Rows from block 8 of the image encoder of a small encoder-decoder image transcriber, named by matrix and row number. Rows with one number belong to one channel. Each number is 50 + 10 x the weight over its row's rms, rounded and kept within 0 to 99. All counts start at 0.
After each channel's rows are labels from the 100 images, of 14848, where the channel reaches its highest value: "top examples" is what is common among them. Only what is clearly more common there than usual is listed. The data: numbers of one to four digits printed on busy colour backdrops. In brackets: how many of the 100, against the usual share in percent.
# convs0: first 3x3 conv (encoder.blocks.8.convs.0.weight, 112x112x3x3, each kernel summed), inputs 0-111
# convs1: second 3x3 conv (encoder.blocks.8.convs.1.weight, 112x112x3x3, transposed, each kernel summed), outputs 0-111

convs0.69:30 40 30 52 48 34 32 64 60 44 40 46 52 56 43 45 43 45 53 59 45 40 45 41 47 34 40 55 43 42 48 56 53 55 44 37 30 56 44 43 53 56 51 51 50 46 57 44 56 31 46 56 48 69 59 41 49 35 45 43 47 57 37 32 45 49 41 48 52 41 51 40 47 53 64 53 50 41 17 46 34 55 41 53 45 26 36 42 55 47 38 33 30 50 37 36 38 52 35 58 47 46 38 56 56 48 33 56 37 50 53 39
convs1.69:40 62 40 48 50 60 34 52 38 59 63 49 58 61 61 62 44 37 54 39 21 53 46 44 45 58 51 65 46 39 49 64 54 58 56 48 36 28 50 69 50 61 57 61 55 31 55 56 51 39 41 42 54 55 54 50 63 33 45 40 42 44 53 49 56 38 39 47 64 60 58 46 53 73 50 51 58 54 69 62 36 44 59 38 38 50 55 48 40 54 57 47 60 55 50 36 58 67 73 58 48 57 50 62 44 36 36 66 46 52 51 42
top examples: the digit 8 (100 vs 23.3); length: four (63 vs 25.2); last digit: 8 (47 vs 10.1); first digit: 8 (28 vs 10.4)

convs0.91:41 30 31 52 51 35 48 47 54 42 49 30 64 36 38 38 49 47 67 50 47 37 35 47 68 50 48 52 56 50 48 52 43 29 62 50 39 42 42 54 46 55 50 54 41 34 36 56 48 52 57 66 46 57 46 39 64 64 53 32 51 65 40 57 43 47 33 31 38 55 40 49 53 41 60 42 54 51 61 47 60 66 52 29 40 52 51 59 42 54 37 49 44 34 56 58 57 34 60 40 56 58 59 45 58 49 31 48 28 48 41 45
convs1.91:56 55 25 55 64 45 51 53 49 57 49 53 45 52 46 40 46 66 39 45 55 47 57 45 62 46 45 24 46 61 47 49 68 32 30 42 34 47 32 49 46 43 43 49 33 40 52 67 51 46 49 62 53 49 53 46 37 70 52 43 51 68 49 49 44 48 52 54 53 45 47 53 68 48 83 58 54 55 51 44 47 60 56 62 57 40 57 54 48 54 61 64 57 65 56 57 51 59 51 70 47 52 57 33 39 45 35 31 39 47 59 35
top examples: the digit 8 (91 vs 23.3); length: three (69 vs 25.1); last digit: 8 (44 vs 10.1); first digit: 8 (35 vs 10.4)

convs0.89:53 46 53 45 65 49 53 45 29 52 33 55 47 34 41 36 41 50 43 66 42 49 69 47 40 58 48 32 49 24 59 69 49 52 39 47 70 46 52 49 54 52 48 53 46 45 38 41 49 40 37 42 52 70 64 41 64 45 28 46 36 45 49 47 46 46 24 39 50 49 37 40 66 39 44 44 49 31 61 63 50 52 60 56 44 38 44 65 42 47 46 57 43 38 42 54 35 41 48 55 41 40 38 41 50 44 50 43 44 49 47 34
convs1.89:40 58 40 39 57 55 58 41 49 34 28 60 50 50 49 36 46 65 56 40 43 44 43 52 50 49 48 31 63 51 55 44 40 55 45 46 47 64 49 50 32 51 49 66 56 56 58 57 49 51 61 55 56 50 56 52 36 62 30 68 43 71 42 41 33 66 63 57 56 48 54 43 31 32 62 39 47 59 63 44 50 57 31 66 50 71 50 53 61 59 41 45 45 51 48 59 62 61 49 61 45 33 42 45 39 65 33 42 59 52 63 58
top examples: the digit 1 (90 vs 22.6); first digit: 1 (88 vs 10.2); last digit: 1 (37 vs 9.9)

convs0.17:45 58 59 37 58 56 27 33 57 41 36 45 57 49 49 44 64 35 38 61 44 46 32 49 62 48 30 52 38 51 51 06 57 43 49 42 33 52 51 56 45 59 44 54 44 37 47 44 51 45 35 38 38 44 46 41 61 51 43 40 38 53 33 49 42 43 39 64 48 41 70 41 23 41 57 52 53 36 35 46 45 39 41 41 48 42 40 45 47 52 40 60 51 41 54 58 49 50 45 46 46 56 51 56 62 52 53 45 60 52 52 46
convs1.17:75 52 39 35 43 64 44 35 39 45 41 41 49 70 62 45 62 55 50 32 49 65 53 61 51 60 48 55 52 43 40 29 60 51 67 68 40 65 54 62 35 55 45 57 53 53 45 50 44 40 52 60 46 49 50 44 64 65 53 44 40 36 48 45 59 45 67 51 53 48 35 44 62 36 33 58 50 50 40 55 38 38 47 43 48 52 37 50 68 62 56 32 47 56 42 42 54 57 45 40 41 49 31 48 31 46 38 46 59 51 43 34
top examples: the digit 1 (100 vs 22.6); length: four (93 vs 25.2)

convs0.4:48 45 45 38 43 32 28 54 47 54 26 57 56 40 53 55 46 53 35 62 48 44 50 57 57 53 52 28 57 58 50 35 36 52 44 44 44 40 34 51 51 53 43 51 42 65 69 45 56 47 52 38 49 48 34 42 43 52 48 36 60 36 47 43 49 49 33 42 28 37 37 52 51 30 43 55 55 50 18 42 49 48 74 41 71 56 64 58 51 53 45 49 44 48 54 48 57 49 31 46 47 57 38 55 48 55 60 46 62 35 51 57
convs1.4:49 63 67 39 63 64 53 51 51 42 58 38 45 41 47 39 59 61 52 58 59 42 46 38 51 49 60 49 54 43 70 62 55 52 36 54 51 59 58 40 45 42 45 44 34 50 54 39 39 56 50 66 62 51 46 56 23 72 61 65 45 53 49 43 41 53 43 36 52 49 55 74 48 66 36 48 58 67 30 55 57 63 48 33 51 45 47 47 54 66 48 40 43 35 56 57 52 41 50 48 51 36 39 42 42 35 59 45 41 77 41 50
top examples: the digit 8 (62 vs 23.3); first digit: 8 (29 vs 10.4); last digit: 8 (28 vs 10.1)

convs0.84:45 51 56 50 38 61 30 40 51 43 34 55 53 46 50 44 32 43 61 34 47 56 51 32 53 69 57 31 50 47 47 67 50 40 49 47 39 58 61 26 51 51 47 66 48 52 51 55 65 50 42 55 56 48 57 39 33 53 56 48 40 23 47 41 38 47 45 20 27 55 40 59 54 35 49 58 36 55 44 65 55 53 56 62 47 64 39 57 53 48 53 52 48 45 61 55 50 54 37 48 34 59 57 54 54 52 64 55 67 40 44 47
convs1.84:41 61 41 63 47 48 40 49 42 45 54 37 59 36 42 53 49 54 33 32 58 57 69 47 47 39 54 67 47 48 47 46 41 46 52 54 44 32 57 51 73 46 36 37 66 56 41 59 58 42 37 47 45 54 68 42 34 45 55 56 62 44 33 56 33 45 42 46 43 56 53 52 69 54 53 52 33 50 50 45 49 63 39 25 43 58 51 64 61 55 34 51 50 49 61 55 57 44 37 54 31 45 57 37 67 32 48 39 45 44 65 42
top examples: the digit 8 (92 vs 23.3); length: four (80 vs 25.2); first digit: 8 (57 vs 10.4); the digit 4 (51 vs 22.9)

convs0.97:38 46 43 57 64 62 43 42 60 46 33 51 58 55 58 57 37 37 70 59 56 70 53 54 56 63 44 41 52 58 46 52 48 36 44 48 51 58 40 68 51 36 48 76 50 45 29 38 55 47 46 46 38 63 47 38 64 51 39 56 48 59 43 44 35 39 21 56 63 63 51 47 43 53 48 46 52 58 23 42 34 54 60 60 28 38 57 62 47 44 51 55 42 36 48 48 35 45 52 62 50 50 46 57 57 41 53 59 53 47 55 53
convs1.97:47 48 37 54 54 60 51 42 48 51 59 49 59 53 50 56 67 64 57 61 55 35 64 48 57 51 58 48 57 43 46 44 43 59 30 45 38 41 57 54 59 59 46 41 40 35 39 48 39 49 31 61 43 54 44 53 50 46 37 59 47 42 52 63 53 37 57 47 41 47 54 44 42 37 39 65 57 43 69 16 34 52 57 45 50 41 43 51 50 51 68 21 68 48 29 60 56 69 59 41 35 53 38 55 61 57 49 45 39 61 45 42
top examples: the digit 1 (98 vs 22.6); length: four (89 vs 25.2)

convs0.18:46 32 58 52 49 43 34 66 55 43 57 54 49 58 36 46 51 36 39 43 53 55 46 58 69 50 44 41 49 46 36 24 47 30 39 45 21 38 46 53 52 52 45 51 56 48 41 37 56 40 44 33 56 51 50 47 45 49 62 48 55 48 42 56 47 48 16 52 37 47 47 51 52 35 58 43 42 45 26 57 44 19 39 43 48 34 48 50 67 51 44 46 60 65 48 46 51 38 50 51 46 46 44 50 64 53 54 40 43 58 48 44
convs1.18:76 71 50 31 42 69 51 42 27 49 54 59 44 51 44 50 44 43 55 45 39 55 40 39 67 54 41 52 54 53 29 29 35 44 51 57 46 70 63 49 36 56 60 62 55 39 40 43 43 42 49 58 57 50 49 49 59 53 41 57 53 42 45 76 54 43 48 47 50 38 59 63 53 35 49 53 38 49 52 40 65 20 50 52 58 38 52 50 58 37 50 45 41 50 52 55 51 68 66 46 50 52 51 52 36 61 36 63 55 55 54 49
top examples: the digit 1 (82 vs 22.6); length: four (72 vs 25.2)

convs0.36:41 48 39 35 39 41 49 56 55 38 47 49 36 52 33 53 57 46 54 41 39 40 51 52 45 45 55 50 34 40 50 26 25 48 45 38 44 49 47 61 57 64 40 43 43 41 77 51 53 38 56 31 47 55 45 52 55 51 54 34 54 26 25 62 43 32 53 46 35 61 50 50 59 54 47 46 42 37 44 51 44 53 45 35 40 52 52 43 55 64 40 44 27 55 54 55 46 48 35 37 53 51 53 45 49 38 47 45 34 49 54 28
convs1.36:40 46 42 49 51 53 45 52 56 51 48 50 46 47 42 59 42 73 52 38 33 57 61 63 46 43 47 34 52 45 39 49 32 62 38 51 70 44 53 50 48 39 38 62 67 52 30 55 53 35 56 54 57 45 40 62 55 39 46 45 59 48 56 47 49 60 57 36 49 41 61 30 55 29 56 51 54 46 56 30 38 54 38 51 50 48 44 25 58 50 19 49 61 44 42 34 55 50 58 58 66 50 68 51 54 58 63 59 63 58 62 55
top examples: length: four (95 vs 25.2); the digit 0 (85 vs 22.6); the digit 4 (54 vs 22.9); first digit: 0 (36 vs 9.8)

convs0.3:50 46 70 45 46 42 71 33 38 44 27 55 66 50 37 40 36 48 48 50 47 42 47 49 33 51 64 36 44 48 49 69 44 51 51 38 47 37 39 41 53 56 43 43 48 54 76 57 49 40 45 32 56 66 39 43 27 58 68 57 62 49 63 57 43 56 36 37 32 46 47 42 42 37 53 44 49 53 61 54 46 63 52 68 38 55 40 44 40 51 48 61 41 51 49 39 48 48 28 52 54 50 42 50 49 60 58 56 60 63 52 49
convs1.3:58 50 56 58 50 45 61 49 41 55 30 45 34 50 60 64 56 42 51 45 64 38 51 52 57 27 49 57 40 55 30 48 46 46 53 42 51 45 27 48 47 49 51 57 75 56 47 41 53 47 38 56 64 44 51 55 43 39 49 52 48 44 53 54 43 65 34 68 51 56 36 36 49 49 48 58 41 51 29 26 36 38 56 48 45 59 50 47 48 55 50 65 47 64 50 36 66 53 47 77 43 61 51 47 59 60 42 34 25 39 51 49
top examples: length: four (91 vs 25.2); the digit 4 (78 vs 22.9)

convs0.25:30 45 36 67 32 37 17 35 58 48 33 41 60 53 40 38 50 46 43 55 49 54 56 52 44 56 53 43 65 39 35 56 44 28 48 41 47 55 38 58 50 69 40 55 47 51 35 50 46 39 52 57 39 43 54 38 50 52 48 48 59 72 54 41 51 29 55 43 56 41 57 32 62 44 54 64 39 52 37 45 48 33 46 51 49 40 46 50 59 57 34 56 49 43 32 42 47 43 41 56 49 47 45 56 44 56 41 54 47 34 35 59
convs1.25:39 36 44 44 75 52 63 46 39 52 43 57 52 43 51 32 69 53 47 54 47 73 46 47 46 56 56 49 56 35 31 56 59 41 44 45 65 63 40 47 46 56 42 57 39 59 44 53 56 50 56 56 32 58 34 62 41 62 39 32 41 43 57 53 50 40 61 40 57 68 42 32 49 39 49 45 52 57 51 50 36 38 25 44 54 63 59 58 55 58 41 45 53 61 36 55 45 58 43 32 47 50 26 54 54 35 45 59 45 61 47 59
top examples: the digit 1 (96 vs 22.6); length: four (59 vs 25.2); first digit: 1 (40 vs 10.2); last digit: 1 (29 vs 9.9)

convs0.31:46 40 34 49 51 41 32 47 40 37 46 44 66 28 45 36 41 42 44 50 49 54 25 51 57 43 37 52 36 55 51 48 56 50 47 50 28 42 36 47 62 52 43 61 47 40 64 65 44 51 47 46 33 27 53 44 49 50 61 51 49 27 29 60 35 46 56 55 41 46 52 45 34 54 62 54 38 34 26 46 65 48 36 45 63 55 41 65 55 53 45 54 46 48 43 54 51 49 50 47 33 58 54 54 50 45 45 66 43 35 46 44
convs1.31:41 33 42 41 57 43 57 48 42 40 52 37 66 43 42 47 67 62 62 44 42 58 45 60 52 49 36 40 63 45 26 43 58 53 50 31 60 56 51 46 45 45 45 63 43 52 38 32 70 38 50 52 47 56 28 54 36 52 51 42 63 54 47 42 59 56 55 42 42 49 40 33 65 54 53 64 56 52 35 58 49 41 31 52 52 47 39 61 53 55 44 52 67 53 70 45 66 48 44 41 45 38 28 34 30 46 53 56 50 54 57 58
top examples: the digit 1 (98 vs 22.6); length: four (98 vs 25.2); the digit 9 (47 vs 22.3)

convs0.77:40 28 34 50 60 49 46 27 52 46 61 50 50 42 45 42 47 68 63 45 51 47 67 50 57 49 52 36 43 41 44 45 35 42 40 45 61 77 41 47 65 31 46 53 40 41 54 51 58 57 53 39 48 66 53 57 60 51 53 56 51 44 61 49 50 35 36 43 41 46 44 50 48 38 52 51 37 47 43 51 40 19 46 67 42 56 42 47 49 57 39 52 46 48 54 61 67 37 32 53 44 39 45 49 60 53 47 38 47 73 52 69
convs1.77:38 65 51 47 49 63 41 50 54 39 47 48 48 64 42 62 42 32 43 30 48 56 55 62 59 40 47 45 55 40 46 43 56 41 21 58 48 32 49 44 52 59 42 48 34 37 34 55 46 40 33 74 51 43 49 42 37 51 56 56 49 65 39 60 60 51 59 63 63 39 51 43 51 36 68 35 69 51 41 49 57 36 48 52 53 33 57 47 59 65 61 45 54 52 49 49 57 43 58 65 41 37 42 64 49 58 37 70 55 42 50 49
top examples: the digit 7 (69 vs 22.6); length: four (64 vs 25.2); the digit 2 (48 vs 22.5); the digit 9 (45 vs 22.3)